config.yaml
train_examples: 26041
hop_length: 160
input: "log_mel"
spec_augment: true
vocab_size: 40
loss: "softmax"
text_encoder_causal: false
init: "orthogonal"
Rows from block 3 of the audio encoder, named by matrix and row number. Rows with one number belong to one channel. Each number is 128 + 24 x the weight over its row's rms, rounded and kept within 0 to 255. All counts start at 0. After the name is the row's rms in percent of the matrix's.
# filt: filter width-3 conv, dilation 8 (encoder.blocks.3.filt.weight, 320x320x3), inputs 114-132, a 3 kernel for each
# gate: gate width-3 conv, dilation 8 (encoder.blocks.3.gate.weight, 320x320x3), inputs 114-132, a 3 kernel for each
filt.220 100 [138 149 138 137 163 139 143 161 144 116 145 136 114 132 135 126 127 134 134  87 125 119  89  99 137 126 143 132  85 140 125  91 103 129  98  95 131 132 129 130 117 150 114 108 162 134  80 144 124  94 113 126  87 138 113 106 146]
gate.220 096 [149 179 159 160 162 149 167 174 157 125 126 126  84 103 114  87  92 121 113  82 128 104  99 129 158 159 156 133 103 148 137 118 129 130 110 119 171 169 157 116 121 113 106 111 124 130  87 145 133  99 130 115  84 126 153 141 151]
filt.221 100 [114  83  75 127  98 101 112 100  96 145 145 141 121 112 136 136 156 203 113 118 137 132 165 180 123 125  93 134 142 183 134 177 174 136 171 192 140 153 114 132 116  89 122 109 123 126 138 159 126 161 181 130 154 154 146 124 120]
gate.221 099 [150 131 124 167 148 128 145 144 114 140 145 129 145 111  72 109 122 104 110 134 152  98 109 123 122 140 188 105 128 143 100 124 148 110 117 120 132 163 202 137 130 127 144 141 144  98 123 128  92 111 128  85 119 145 134 157 173]
filt.222 101 [137 126 131 116 161 136  98 145 127 166 135 156 168 157 137 156  93 121 128  86 124 147  78 128 127  96 135 111  75 123 142  99 142 161 101 142 125 124 150 161 148 137 147  77  97 120  76 140 137  79 133 139  77 129 129 118 152]
gate.222 100 [134 171 159 140 188 142 133 180 152 109  96 112 116  85 106 128  72 107 164 114 158 133  87 135 144 150 184 161 112 161 141  99 129 137 100 122 125 160 143  90 123 106 125 120 138 183 126 165 148  89 148 156  95 155 131 127 134]
filt.223 103 [127 113 118 117  90  95 144 113 102 144 149 155 112 110 132 113 149 137  94 104  98 126 124 108 126 120 108  81 128 107  98 151 128  96 126 112 116 114  85 110  97 133  84  85 126  78 113  70 103 146 124 115 147 126 106 110 138]
gate.223 102 [155 151 154 119 137 141 130 161 159 122 108  83 123 136 117 123 117 106 124 128 120 144 118 103 164 134 126 143 116 107 131  96  79 114  98  84 139 114 114 110 123 107  85 114 119 134 131 115 139 114 103 143 119 106 133 100  96]
filt.224 099 [101 126 130 116 123 124 137 127 133 145 124 107 118 131 154 123 133 139 112 122 127 101 115 137 107 115 112 101 113 137  84  95 120  70 108 132 118 107 104  95 133 134  72 129 110  88  99 115 105 113 126 114 121 114 136 107  82]
gate.224 098 [139 131  99 126 125 100 117 131 115 159 122  98 171 147 100 146 140 135 184 144 156 164 124 121 139 132 147 191 154 150 161 138 155 145 114 124 114 105 122 106  74  84 160 116 115 194 159 159 168 141 158 172 145 163 132 127 141]
filt.225 098 [135 144  96 119 120  84 131 131 112 107 101 107 112 121 121 106 128 153 108 127 159 138 117 170 139 128 114 120 122 128 126 135 134 110 126 133 135 106  93  86 104 123  94 121 138 114 126 126 120 135 150 131 122 156 132 108  94]
gate.225 103 [118 112  95 130 114 137 143 115 154  86 124  84 103 133 104 122 144 134 107 144  93 108 151  94 109 123  80 102 162  91  97 140 116  87 128 115 111 118 117  84  85  90  97 116  88 103 108  85  96 152  98  88 140  78  93  95  98]
filt.226 101 [117 128 125 114 139 160 120 126 148 164 138 152 143 143 106 141 147 127 125  68  64 186 150 114 139  97 119 140  95 111 146  94 140 163 117 127 162 107 139 156 115 132 151  96  84 153  63  98 135 103 107 149  75  92 168 109 172]
gate.226 103 [162 134 160 156 146 178 133 149 176 136 107 135 129 125 143 107 136 111  91 105  57 133 125  96 148 104 108 142 120  96 137 122  82 134 126 100 135 104 121 155 110 130 103  90  74 145 150 105 117 121  72 103  97  55 148 115 111]
filt.227 098 [127 137 130 134 139 146 160 143 162  70 109 107  80  92 104  85 108 114 120 140 201 100 110 119 131 126 148  84 112 146 102 104 126  95 113 106 147 139 139 113 155 128 122 175 160 111 116 166 102 125 141 121 130 167 114 138 131]
gate.227 097 [190 156 153 175 170 179 169 168 171 107 103 143 136 134 129 105 109 109 115  87  93 131 112 100 157 124 125 148 116 124 130 125 116 122 110 103 148 133 139 160 123 105 131 128 112 154 109 140 112 104 101 103  84  81 136 130 146]
filt.228 104 [122 122  78  96 100  79 106 108  73 133 162 139  98 119 139 106 149 180 112 110 131 133 147 167 139 123  99 124 129 138 129 135 139 125 142 147 128 121  70 166 125 110 145 117 131 104 106 111 121 144 153 142 138 144 147 127 107]
gate.228 101 [138 148 138 151 146 160 146 152 149  87  95  97 126 126 119 116 111  96 104  88 110 133 108 126 115 119 150 127 104 147 107  83 132 115  80 114 125 112 138 127  81 133 135  80 119 114 100 152 105  89 110  96  85 119 108  99 157]
filt.229 101 [155 140 153 165 141 153 134 125 153 119 146 130 153 162 149 120 115  90 122 156 108 151 171 124 131 186 158 123 167 114 110 147 109 135 166 117 136 182 160 152 202 179 157 185 156 108 167 117 121 140  95 106 141 103 120 152 158]
gate.229 102 [103 127 134 111 129 128 105 126 135 159 153 143 127 123 117 162 115 133 157 106  96 166 130 124 112 133 102 162 132 108 135 128 102 148 114 116 135 130 117 124 148 149 138 129 138 143 124 113 159 112 107 152 120  98 130 139 137]
filt.230 096 [101 141 117 111 144 115 113 121 119 118 137 140 134 154 141 126 146 150 111 139 146 123 160 143 119 134 113 130 167 147 138 181 143 111 187 124 106 159 124 114 156 103 119 153 113 125 165 128 129 158 143 137 153 145 126 165 124]
gate.230 100 [136 152 140 159 182 145 143 187 149 133 128 132 115  92  93 118  77 117 133  95 139  91  46 133 132 118 145 126  73 125 129  58 122 123  42 129 155 136 149 132 117 117 117  64  82 128  82 110 100  35 121 120  53 123 136 114 103]
filt.231 102 [144 133 137 129 129 143 116 127 150 114 102 125 109 109 129 100 109 123 144 103  99 154 107 129 183 136 132 145 110 127 133 107 116 149 121 123 172 126 142 157 123 145 170 142 134 162 108 124 136 115 112 143 111 110 133 108 136]
gate.231 104 [161 168 155 190 188 159 179 188 162 114 140 119 104 113  99  88 101 114  86  87 123 109  96 118 149 124 141 115 112 141 106  98 117 107  83 106 170 123 129 141 102 103  97  79  90 124 107 149  89  85 119  89  83 105 145 142 126]
filt.232 104 [124 136 125 118 163 129 129 157 117 102 146 182 126 125 146 150 138 143 169 115 163 133  91 132 113  92 117 149 109 152 153 114 115 146 111 121 107  92 102 100 120 121 148 114 146 167 117 125 164 108 141 154  99 142 116 130 117]
gate.232 099 [154 201 144 151 214 158 156 181 153 101 136  76  72 126 112  85  74 105 122 113 125 116 125 115 185 176 147 141 139 143 145 118 136 132 101 123 165 188 140 109 160 106 112 126 114 149 146 131 124  94 122 120 105 112 149 170 104]
filt.233 099 [108 125 115  94 122 112  86 119 104 116 188 137 152 150 180 147 151 154 123 149 167 145 160 160 116 127 114 118 150 159 162 147 122 153 140 121 109 126  84 152 151 145 150 125 157 126 129 139 137 141 144 145 147 147 119 143 122]
gate.233 099 [100 118 107 111 120 107 122 144 120  90  99 125 111  94 113 151 117 159 158 115 151 152  94 145 147 109 108 171 104 153 176 117 146 159 110 148 122 100 102  74  79  91  96 101 120 163 101 136 176 125 163 159 131 151 115 102 120]
filt.234 100 [107 135 127 121 114 103 117  99  87 114 158 142 118  95  84 155 127 145 119 141 152 125 143 148  89 180 153 123 157 178 117 165 192 126 163 174 107 167 138 119 158 120 124 151 139  99 149 156 126 146 180 112 154 166 102 182 155]
gate.234 095 [135 150 175 119 134 134 134 149 144  48 103  90 127 120 123 120 110  96 172 147 132 130  88  71 139 127 136 145 115 128 136  93 110 131  91  79  91 109 113 110 115 114 157 137 135 171 141 153 166 131 123 164 139 138  82 104 117]
filt.235 100 [163 138 194 140 137 179 125 123 169 127 107 138 117 139 156  98 104  88 142 162  92 103 127 104 157 141 126 131 129  60 117 104  52 117 107  72 167 113 119 152 139 157 181 178 151 141 137 103 125 126  67 144 127  74 141 103 112]
gate.235 101 [153 141 136 172 159 147 148 148 135 142 130 154 130  92 111  95  61 105  93  76 116 113  87 129 135 145 135 114  72 129 112  91 115 115  95 110 161 174 160 133 169 132 105 142 148 103  59  96  88  54 109  81  78 123 142 167 160]
filt.236 099 [122 125 137 124 121 143 132 113 152 118 129 102  97 136 142 101 146 125 133 146 131 104 134 101 165 136  96 127 162 111 120 168 110  90 144 113 141 121 101 110 134 112  96 136 127 124 144 131 120 151 109 150 154 103 140 131  98]
gate.236 098 [137 146 169 132 137 183 123 140 161 125 148 113 112 131 123 131 130  96 116 117 101 126 134  78 138 136 130 157 148 120 145 121 103 138 112 104 141 129 158 135 118 136 123 108 122 144 143 118 139 128  88 136 137  83 154 145 115]
filt.237 100 [149 112 129 133  99 142 112 112 144 155 146 105 113 135 128 150 139 138 157 131 121 177 153 124 152 137  86 178 126 126 167 135 121 149 133 125 144 132 122 151 151  98 128 151  99 154 136 129 163 134 116 159 148 101 167 163  96]
gate.237 099 [165 153 146 189 167 195 176 156 203 103 110  82 115 121  68  95  94  77 142 131  95 121 121 101 154 157 117 150 134 100 129 118 120  93 103 109 158 144 148  95 135 113 101 132  93 140 142 114 108 112  90 109 125  90 143 138 109]
filt.238 100 [105 117 125 127 141 160 127 122 135 115 120 153 142 135 142 142 144 119 141 140 112 123 169 133  95 134 123 128 166 119 123 168 132 125 172 129  97 145 142 116 134 140 157 131 111 135 169  97 125 143 101 110 125 100 137 141 125]
gate.238 102 [132 138 139 126 132 148 113 119 141 114 173 192 150 146 170 145 133 149 148 114 121 155 149 145 127 148 106 157 140 149 136 135 134 141 138 122 117 133 122 118 142 112 142 116  98 141 120 118 156 127 133 147 139 132 113 159 139]
filt.239 098 [ 47 113 122  35  89  83  59 105 101  82 139 126 138 150 129 188 152 135 180 147 138 170 147 139  93 109 135 165 139 120 183 116 124 190 121 128  88 111 124 107 137 131 152 157 144 165  94 122 190 126 142 203 153 160  98 107 121]
gate.239 096 [159 143 124 163 161 157 183 151 145 147 114 117 126  92  78 111  97  96 109 113 108 107 114 112 135 180 162 120 152 119 102 147 124 107 137 109 149 174 177 133 165 154 119 145 108 134 160 123 104 117  97  98 125 110 158 183 174]
filt.240 100 [108 111 129 112 120 114  99 100  93 122 136 188 136 124 183 141 144 150 130 146 150 169 176 186 149 159 152 125 167 155 147 174 155 160 152 146 151 150 135 168 132 186 138 120 172 125 141 137 134 154 161 144 147 159 141 146 171]
gate.240 099 [144 138 130 132 130 127 142 131 129 164 130 103 117  78 117 112  94 130 122 117  91 129  93 105 146 183 121 133 121 119  99 122 149  98  93 135 136 163 131 139 168 126 108 132 107 113 144 134 114 107 130 131 130 115 125 191 153]
filt.241 101 [130 131 116 135 120 118 154 140 133 131 127  84 110 117 119 125 135 127 116 157 137 118 138 130 125 126 134 128 125 137 129 105 134 114 117 125 124 119  95  92  94 112  86 135 147 124 120 150 133 140 138 122 133 133 121  91 139]
gate.241 097 [118 136 114 141 135 114 141 131 107 126 128  97 125 144  98 131 140 113 120 141 158 134 155 136 108 117 189 121 152 161  97 110 133 109 125 134 137 121 151 117 137 153 142 162 191 117 139 156 115 138 151 112 134 160 119 112 143]
filt.242 099 [115  84 127 107  91 125 106 104 107 157 118 145 150 137 130 175 172 128 127 126 104 156 165 152 107  76 108 162 136 117 158 141 129 158 130 141 100  79 139 119  89 186 103  88 152 149 112 110 154 146 111 142 134 111 133  67 134]
gate.242 098 [142 139 134 145 165 153 128 144 138 129 133 136  83 134 106 121 120 110  72  70 101 138 140 147 148 123 176 136 139 167 149 124 166 154 138 153 170 153 177 125 128 125  64  94  79 132 123 161 127 112 141 101  84 136 136 138 152]
filt.243 099 [101 140 139  78 118 138  55 134 142 166 124 125 153 124 125 180 128 116 153 123 123 184 131 116 151 139 122 181 135 123 187 135 101 187 140 106 149 150 116 186 128 102 176 117 118 136 113 109 162 135 119 176 129 127 162 142 123]
gate.243 101 [178 147 127 201 155 137 153 136 130 124  86  93 113 125  81  82 112 107 121 138 125 112 124 153 157 134 160 142 141 138 106 123 154  99 129 158 171 137 178 147 144 151 125 150 128 118 131 150  87 123 143 104 113 138 150 128 152]
filt.244 099 [129 115 105 126 132 114 127 110 132 138 130  94 134 126 120 127 147 144  56 107 119 121 119 120 135 124 117 104 147 134 119 138 108 150 152 115 147 128 110 168 109  89 125 122  91 104 137 127 103 134 131 101 121 126 134 121 102]
gate.244 099 [190 158 155 177 165 173 181 188 179 125 103 138 114  89 111  88  83 104 116  76  99 102  69 104 152 109 116 128  63  94 108  69  65  98  87  75 152 119 124 121 132 102  94 109 103 115  96 100 111  66  89 102  61  79 123 103 124]
filt.245 109 [142 150 132 131 137 137 116 138 141 124 126  93 149 152 117 144 129 100 165 149 139 174 146 121 160 168 162 198 139 117 159 146 116 162 144 105 144 158 133 164 170 122 172 149 152 204 162 146 162 137 115 170 147 123 148 141 131]
gate.245 098 [167 120 171 169 176 178 173 181 181 100  55  82 127 111  98 100  89  92 141 120 112 130  93  99 167 126 158 147 116 111 124  95  94 130  95 112 156 127 163 119  96 113 126 104  97 150 129 119 128  98 101 119  90  96 116  82 107]
filt.246 101 [ 90 125 147  85 136 132  86 146 129 149 113 117 179 118 136 151 121 130 108 108  95 167 122 125  98 136 134 106 143 139 130 148 146 154 143 140 109 146 119 162 101 110 135  93 112 115 155 134 134 144 134 138 132 121 129 135 147]
gate.246 102 [128 117 141 127 112 123 148 109 129  85 143 139  94 134 127 101 135 133 134 149 108  99 126 109 152 140 123 131 136 110 124 137 122  86 120 124 119 105 110  90 154 124  76 153  90 131 135  95 120 132 121 128 152 115  95 127  98]
filt.247 100 [108 137 145 119 133 150 121 143 140 114 141 151  76 116 161 113 114 150 135 106 110 128 111 142 161 128  86 138 110 138 152 101 116 133  95 111 161 146  93 133 146 115 123 137 116 148 134 116 137 115 118 152 130 107 172 176 109]
gate.247 108 [126 130 120 119 133 137 108 146 134  93 154 122  95 130 108 119 146 128 148 134 128 136 132 111 175 106 129 141 152 124 173 125 122 167 103 111 147 106 128 157  66 125 147  69 102 154 134 126 150 138 113 146 125 121 133 100 134]
filt.248 102 [134  91 140 125  88 136 119  88 134 129 137 119 142 128 151 128 147 140 111 145  77 121 170 157 149 161 113 143 160 104 142 143 124 141 134 148 120 135 120 124 125 134 165 149 104 148 142  80 138 158 117 131 165  83 143 150  91]
gate.248 101 [112 143 111 112 145 134 117 153 124 165 179 140  92 123 132 127 101 142 146 123 147 135  91 138 140 132 108 169 125 160 171 102 143 140  90 145 146 119 130  91 107 100  77  85 117 137 103 118 161 104 152 162 112 135 154 150 114]
filt.249 095 [109 153 128 134 147 135 138 158 123 119 131 144 100  84 133 130  45 146  99  83 122 150  70 157 127 149 137 120  70 122 132  82 128 131  76 159 128 167 124 133 163 152 105 139 162 119  82 135 114  70 137 118  96 132 124 168 159]
gate.249 095 [167 137 125 188 157 151 155 143 155 144 120 112 120 120  88 109 101 104  90 114  86 120 123 125 131 141 147 132 143 131 126  99 142 127 113 138 158 141 167 126 129 137  83 132  78 126 133 138 103 106 113  83 108 112 143 138 141]
filt.250 100 [ 93 120  89 127 129 124 132 108 112 142 117 152 119  87 116 138 111 139 133 148 151 121 118 152 106 166 134 115 145 133 136 182 167 128 163 156 129 163 143 111 141 143 115 122 136 128 169 131 112 139 141 130 149 147 167 192 144]
gate.250 103 [170 157 164 154 135 149 170 132 163 124 116 127 125  87 123 106  96 117 134 132 140  78 101 103 140 196 129 133 140 135 103 134 102  97 117  90 140 163 120 103 114  71 112 109  84 120 129 122 121 136 126 118 140 119 128 160 106]
filt.251 101 [110 131 123  99 125 117 124 131 118 110 147 139  90  88 128 123 118 150 146 142 152 112 131 148 136 156 125 112 112 152 114 155 154 111 132 136 129 164 124 101 131  91  94  86  93 120 117 141 137 131 164 146 132 140 141 170 130]
gate.251 100 [123 123 146 123 137 137 123 126 129  80 124 142 120  90 134 152 105 121 142 120 132 115 106 129 112 144 137 131 108 132 158 125 126 153 125 131 120 157 136 100 107 144 115 111 133 135  92 115 159 117 130 135 123 124  87 128 129]
filt.252 096 [158 125 148 158 134 165 140 133 153 129 101 118 156 121 131 119 125 104 104 123  63 159 122 103 144 124 109 141 121  92 135  94  91 142 104 101 179 135 121 130 111 146  94 127 109 120  99  74 120 117  78 112 129  73 124 112 109]
gate.252 096 [130 114  96 137 119 112 117 101  91 146 146 137 107 131 151 109 136 172 100 128 135 156 168 186 168 142 126 146 192 193 147 160 182 154 167 216 176 144 143 139 130 142  91 132 131 136 159 161 118 148 170 121 143 149 157 166 126]
filt.253 095 [103  86  97  97  89 118  91  96 113 164 153 175 134 124 159 154 154 183 109 130 145 161 153 171 125 119  92 122 120 153 148 144 157 160 141 164 148 118 123 146 120 125  79  99 104 102 118 139 129 141 157 129 134 142 152 138 159]
gate.253 097 [117 128 121 117 151 153 117 151 136 102 143 113  62 123 124 112 114 113 117 116  97 121 133 136 192 117 117 155 137 129 175  99 121 151  90 121 193 140 120 126 128 153 116 124 130 152 115 122 149 110 114 149 116  95 188 152 136]
filt.254 101 [149 156 165 168 134 125 167 120 111 133 154 143 132 121 138 123 108 124 113 129 144  94 136 163 105 171 167 108 131 174  92 114 143 108 116 162 112 167 154 103 157 165  92 150 175 113 127 164 103 131 163  82 146 160  95 138 148]
gate.254 100 [140 122 154 143 124 153 120 133 129 139 120 161 112 100 152 107 129 130 116 117 127 113 113 129 145 108 136 122 132 155 121 132 129 125 125 127 156 110 123 159  90 128 118  90 122 124 137 118 112 132 131 124 129 126 158 123 132]
filt.255 099 [100 151 125  92 157 116  95 157 121 118 134 112 125 105 113 178 109 112 183 118 149 170 101 138 139 127 154 181 120 144 207 124 137 208 109 145 119 132 147 105 118 137 160  92 150 194 117 140 201 106 144 192 119 156 139 140 137]
gate.255 101 [172 150 137 142 150 146 146 162 155 126  79  96 131  97 110  90  66  85 145 123 137 124  62  99 191 176 154 119  99 117 110 105 112 116  56 104 173 148 145 160  95 125 142  88 118 140 114 136 117  85 111 139 102 123 151 126 136]
filt.256 100 [129 110 109 139 121 118 132 114 135 163 101 100 151 114 142 139 117 142 132 138 142 131 123 138 109 151 114 117 127 126 135 155 125 144 147 136 121 162 131 148 139 101 145 132  96 139 157 132 124 138 132 120 147 128 145 170  95]
gate.256 103 [153 152 125 129 120 113 126 121 129 144 106 102 148 141  94 113 121 109 116 119 111 139 120  97 150 141 144 135 124 105 113 111 107 117 123 102 147 129 132 135 146 126 139 151 143 120 120 113 126 130 118 139 130 133 130 106 133]
filt.257 101 [105 153 112 107 163 104  98 171 120 116 148 108 143 140 103 147 105 144 154 101 141 159 124 133 124 102 145 153 106 126 157  89 148 156  83 137 131 131 127 161 130 113 187 115 127 150 105 130 156  96 148 153  92 152 145 126 125]
gate.257 102 [136 144 156 141 168 159 145 176 163 119 124  80 133 151  87 126 101  80 144 110 119 148 119  89 148 106 157 161  99  90 161  66 104 138  67 113 152 123 170 132 131 136 150 130 140 184 109 129 142  76  88 139  79  90 166 109 108]
filt.258 097 [178 143 156 170 156 146 169 144 143  88 135 129 105 128 125  59  96  99 107 116 123  73  97 104 154 146 171 120 123 152  97  94 121  87 103 114 139 144 157 106 125 138 120 122 129 118 133 147  98  89 126 102 105 119 121 127 147]
gate.258 096 [147 154 135 179 153 148 165 155 130 101 124  99 120 143 106 102 130  95  80  80 108 107 129 137 131 102 165 134 139 127 125 105 153 133 113 171 141 106 188 102  90 162 100 100 148 144 135 153 103 117 126  85  98 123 103  83 144]
filt.259 101 [186 128 116 155 125 121 145 153 131 108  73  83 154 100  95 124 128 139 122 122 178 136 107 144 126 133 147 146 106 150 128 113 147 122 108 159  94 106 144  95 105 134 103 122 155 120 107 176 129 114 156 106  98 157  87  97 127]
gate.259 100 [143 172 153 155 211 168 152 162 146 107 139 117  85 138  94 116 106  93 126  96 120 144 113 121 170 160 183 176 136 149 150 127 143 139 121 107 185 156 179 125 160 140 109 133 138 165 134 142 141  91 114 134  99 121 149 174 172]
filt.260 106 [109 130 115 106 110 120 110 116 105 114 119 137  89 132 151 106 136 160 112 149 148 112 148 155 142 156 130  84 143 150 103 152 149 113 154 143 153 158 117 167 151 128 131 136 143  92 147 132 107 151 153 119 162 146 150 156 127]
gate.260 104 [110 119 130 130 147 176 143 159 177  87  87 147  75  76 112 108  84 101 128  77  87 118  60  87 148 133 114 124  82 102 135 100  92 102  94  75 136 154 130  89 114 116 101 106 113 127 101 128 127  77  83 125  83  96 107 129 156]
filt.261 102 [149 131 118 133 124 114 123 131 125 167 123 132 147  96 121 148 116 138 139 126 158 154 128 141 124 133 135 143 110 146 128 142 157 154 131 158 120 128 125 145 161 145 154 144 148 126 122 157 137 132 162 136 133 163 127 149 147]
gate.261 101 [146 112 117 177 119 134 176 120 142 138  80 125  98 100 126  91 111 125 109 134 150  79 107 140 113 115  99 111 109 140  88 109 117  81 128 126 132 116 112 108 103 100  89 119  98 111 119 120  82 119 134  81 114 127 131 116 100]
filt.262 103 [144 121 123 190 139 129 161 133 135 143 113 126 113  97 114 111  96 129 116 135 164 133 138 149 133 156 136 128 126 167 109 135 144 118 132 132 143 146 124 119 117  83 102 114  95 110 148 158 102 119 147  88 118 149 127 116 126]
gate.262 096 [145 131 152 158 132 161 147 137 156 112 116 122 109 109 136 109 109 120 104 119 100  99  76  93 113 124 109 116 109 114 124  86 108 117  63  98 138  87 100 121  72 112  92 103 116 117 118 125 109 110 103  94 118  98 111 115 126]
filt.263 101 [144 138 113 159 169 135 164 154 134 134 142 106 117 117 117 100 107 134  85 103 137  86  99 129 138 125 118 105 123 156 109 107 164 109 104 160 169 149 141 146 136  94 117 134 125 118 132 154  86  97 161  94 112 138 167 167 129]
gate.263 106 [154 168 139 133 154 131 141 148 138 149 126 111 125 149  85 129 130  99 139 131 122 114 113 108 125 143 164 124 136 119  79 105 121  77  99 109  96 117 156  85 115 138  79 110 138 106 116 121 119 117 116 120 107 128  90 107 158]
filt.264 098 [128 127 137 128 126 137 141  92 131 144 177 161 163 154 131 155 157 153  95 131 156 144 160 145 108 153 135 126 151 152 145 190 156 140 155 144 114 151 120 120 141 123  84 136 133 119 140 169 137 149 150 110 168 150 132 183 165]
gate.264 099 [134 163 171 141 172 155 152 164 141 115 125 126 144 145 125 126 116  91 106  83 144 128 102 114 107 119 175 123  93 145 110  89 117 114  94 110 120 126 179  96 126 148  90  93 152 118  88 154 108  75 118  91  55 134 116 124 161]
filt.265 104 [110 124 148 120 114 160 145 137 166 108 117 150 105 106 162 102 103 137 119 117 124 109  96 120 131 113 101  93 114 126 100 118  95 106 100  93 135 103  82 118 109  93 121 110 109 117 122 137 110 110 105 127 120 110 104 130 110]
gate.265 104 [172 188 169 156 170 166 146 175 172 124 110 115 165 162 127 123 113  84 169 126 108 138 118  85 130 124 134 143 118  88 113 105  85 110 107  69 110 107 120 134 126  94 167 125 114 140 121  96 139 118  87 127  98  80 106  82  89]
filt.266 103 [142 126 134 122 124 128 161 129 126  94 125 170 127 128 166  97 127 129 107 151 158 107 136 151 117 144 125  93 142 147 113 157 128 106 150 126 115 140 124  90 140 138 114 146 138 120 154 128 117 151 142 112 152 146  92 136 136]
gate.266 102 [161 119 117 179 153 163 152 163 157 124  80  93 146 142 116  97 131 123 107  92 134 133 140 126 135  92 126 130 105 142 122 104 126 130 131 123 141 115 125 150  99  90 144  83  93 146 126 171 101 107 125 100  81 119 143  93 123]
filt.267 099 [128 133  98 124 131 131 122 122 144 133 134  94 126 167 119 110 149 134 128 136 113 121 142  99 142 127  57 126 156  98 116 146 112 117 160 116 139 116  99 136 121  76 137 122 130 123 147 108 135 153 119 135 141 112 135 119  87]
gate.267 096 [137 144 142 144 158 148 157 160 153 110 108 100  88 123 106  95  97 106 155 110 132 107  99 102 179 134 151 161 121 144 139  98 143 125  87 121 170 132 139  70  87  91  87 105 117 168 122 172 135 100 135 148 112 129 144 114 134]
filt.268 100 [120 123 103 144 137  98 164 143 106 120 103 138 120 101 131 104  83 127 120 108 179 121  86 163 124 104 179  80  94 153  82 105 156 103 100 161 137 133 158 149 145 177 144 148 186  89  76 172  91  95 155  99 101 173 107 118 172]
gate.268 099 [172 162 153 184 166 134 164 167 130 120  74 112 131  79  84 125  73 103 137 101 152 120  92 133 141 142 196 161 118 164 124 126 155 123 112 153 138 165 188 123 134 147 139 105 164 163 128 194 125  95 151 124 106 158 131 128 166]
filt.269 101 [151 135 122 117 105  96 107 109  96 135 129 135 157 150 135 154 133 132 145 107 136 164 137 154 138 127 142 193 124 152 171 128 145 175 133 156 120 125 149 142 132 155 156 131 145 187 138 143 189 125 149 161 133 144 140 145 140]
gate.269 101 [116 164 187 122 145 179 140 161 190  90 100  94 114  85 121 131  77  92 150  92  78 133  67  95 130 148 136 160 116 128 149  99  87 143  78  81 124 152 139 105 105 107 150 115 108 170 120 119 151  91  94 150 104  85 127 124 100]
filt.270 098 [134 128 139 133 129 121 116 124 121 128 123 167 121 146 154 126 157 166 130 125 169 107 130 132 128 112 124 112 118 149 115 130 116 142 129 132 132 104 119 160 119 133 143  94 144 106  98 120 123 140 151 104 118 147 130  94 105]
gate.270 099 [118 143 127 144 158 166 142 136 148 109 129 102 121 140 113 137 128 102 129 135 113  95 139 118 120 141 145 138 158 128 116 128 133 118 117 111 130 155 151  94 136 146 134 142 120 149 151 142 121 128 103 112 129 116 139 140 142]
filt.271 097 [138  89 126 153  84 111 136 113 122 174 109 148 151 127 114 135 169 110 122 168 132 128 141 121 112  95 163 128 146 129 115 142 154 119 145 153 102  79 156 110  88 144 129 132 130  98 156 133 108 178 126  95 154 144 127 100 180]
gate.271 099 [150 122 119 160 149 136 147 143 129 133 138 133  97  97 112 115 115 109 121 131 149 125 142 141 140 172 151 160 173 161 124 151 139 120 141 139 138 180 180 110 113 135 103 108 157 126 157 159 124 132 136 115 141 148 138 159 164]
filt.272 095 [147 159 139 153 143 123 160 143 134 105 118 134 102 109 134  77 101 132  75 121 131  95 133 130 116 154 151  90 138 142  99 155 160  98 152 155 154 148 119 131 130 121  96 124 137  85 152 153  90 130 161  85 135 142 112 141 131]
gate.272 104 [163 155 150 156 157 148 162 168 167 107  99  84 116 106  85 106  96  97 137 121 123 103 107 112 156 156 158 153 124 138 126 120 122 113 111 112 149 153 152  86  80  83 125  97  98 164 161 175 128 123 123 129 115 122 129 132 131]
filt.273 100 [107 125 129 117 118 145 118 122 144  70 103 111 179  93  94 148 110  92 125 130 119 156 110 105  99 155 148 131 119 116 140 143 143 146 131 131 100 145 143 139 175 141 143 149 103 118 134 120 140 124 111 122 145 115  62 150 143]
gate.273 100 [108 135 145  93 109 125 109 138 118 106 114 122 156 115 154 146 125 154 163 142 129 142  94 117 136 125 102 148  95 126 134 110 119 139 101 121 123 111  91 132  96  98 148 123 127 162 128 114 150 121 126 162 129 113 134 122  88]
filt.274 099 [151 159 131 153 176 154 140 159 139 129 156 147 132 139 110 112  63 133 136  60 141 137  92 128 138 130 119 153  85 146 119  80 132 113  75 121 155 139 143 121 176 127 165 147 121 150  98 144 130  51 126 136  69 130 129 167 160]
gate.274 096 [142 123 108 160 135 134 159 153 136 136 127 130 108  76  79 111 107 118 102 106 114  70  76 113 106 127 125  86  82 116  94 111 152  93 104 131 120 136 136 123 100  96  89  96 107  79  87 111  82 105 121  84 111 124 119 126 136]
filt.275 107 [127 115 101 150 108 100 153 104 104 173 152 110 142 125  82 104 126 102  73 127 121  97 137  93  89 136 124  45 128  93  49 128 115  87 132 109 121 136 118 151 157 147 120 152 140  64 121  85  47 129 112  54 143 128 123 155 135]
gate.275 102 [172 179 146 150 177 142 167 199 149 110  95  95 120 112 102  99  86 101 149 109 120 136  94  65 172 131 134 136 103 111 121 102 100 138 104  81 180 167 125 146 136 101 157 114 151 167 132 112 134  97 110 143 104 112 132 107 142]
filt.276 102 [137 132 147 138 127 157 128 134 162 129 105 117 162  83  89 137 111  73 126 116  89 140 105  91 110 167 150 140 141  93 112 140  97 116 128  93 113 163 148 142 144 140 168 139 133 122 155 106 125 134  93 131 134  98 112 153 143]
gate.276 095 [142 143 154 130 151 163 144 156 157  92 124 129 101 108  98 109 129  96 121  89 107  84 101  97 138 121 167 125 115 116 118  98 112 127 107 103 131 130 177 115 109 146 137  98 113 150 113 114 132 102  90 125  95 114 135 120 153]
filt.277 099 [143 125 113 130 112 111 132 120 112 164 128 125 122 115  99 129 141 163 115 130 134 118 127 151 130 125 109 106 140 156  97 136 163 116 135 172 141 115 133 142 116  97 124 118 118 101 120 132 112 147 170 107 135 139 137 128 121]
gate.277 093 [114 123  85 114  95  83 118 111  81 134 144 118 137 131 155 147 160 171 128 151 142 108 138 188  96 125  92 125 167 157 133 149 147 133 140 168 101 103  78 105  98 117 116 123 142 124 172 123 146 182 185 142 172 157 108 104  65]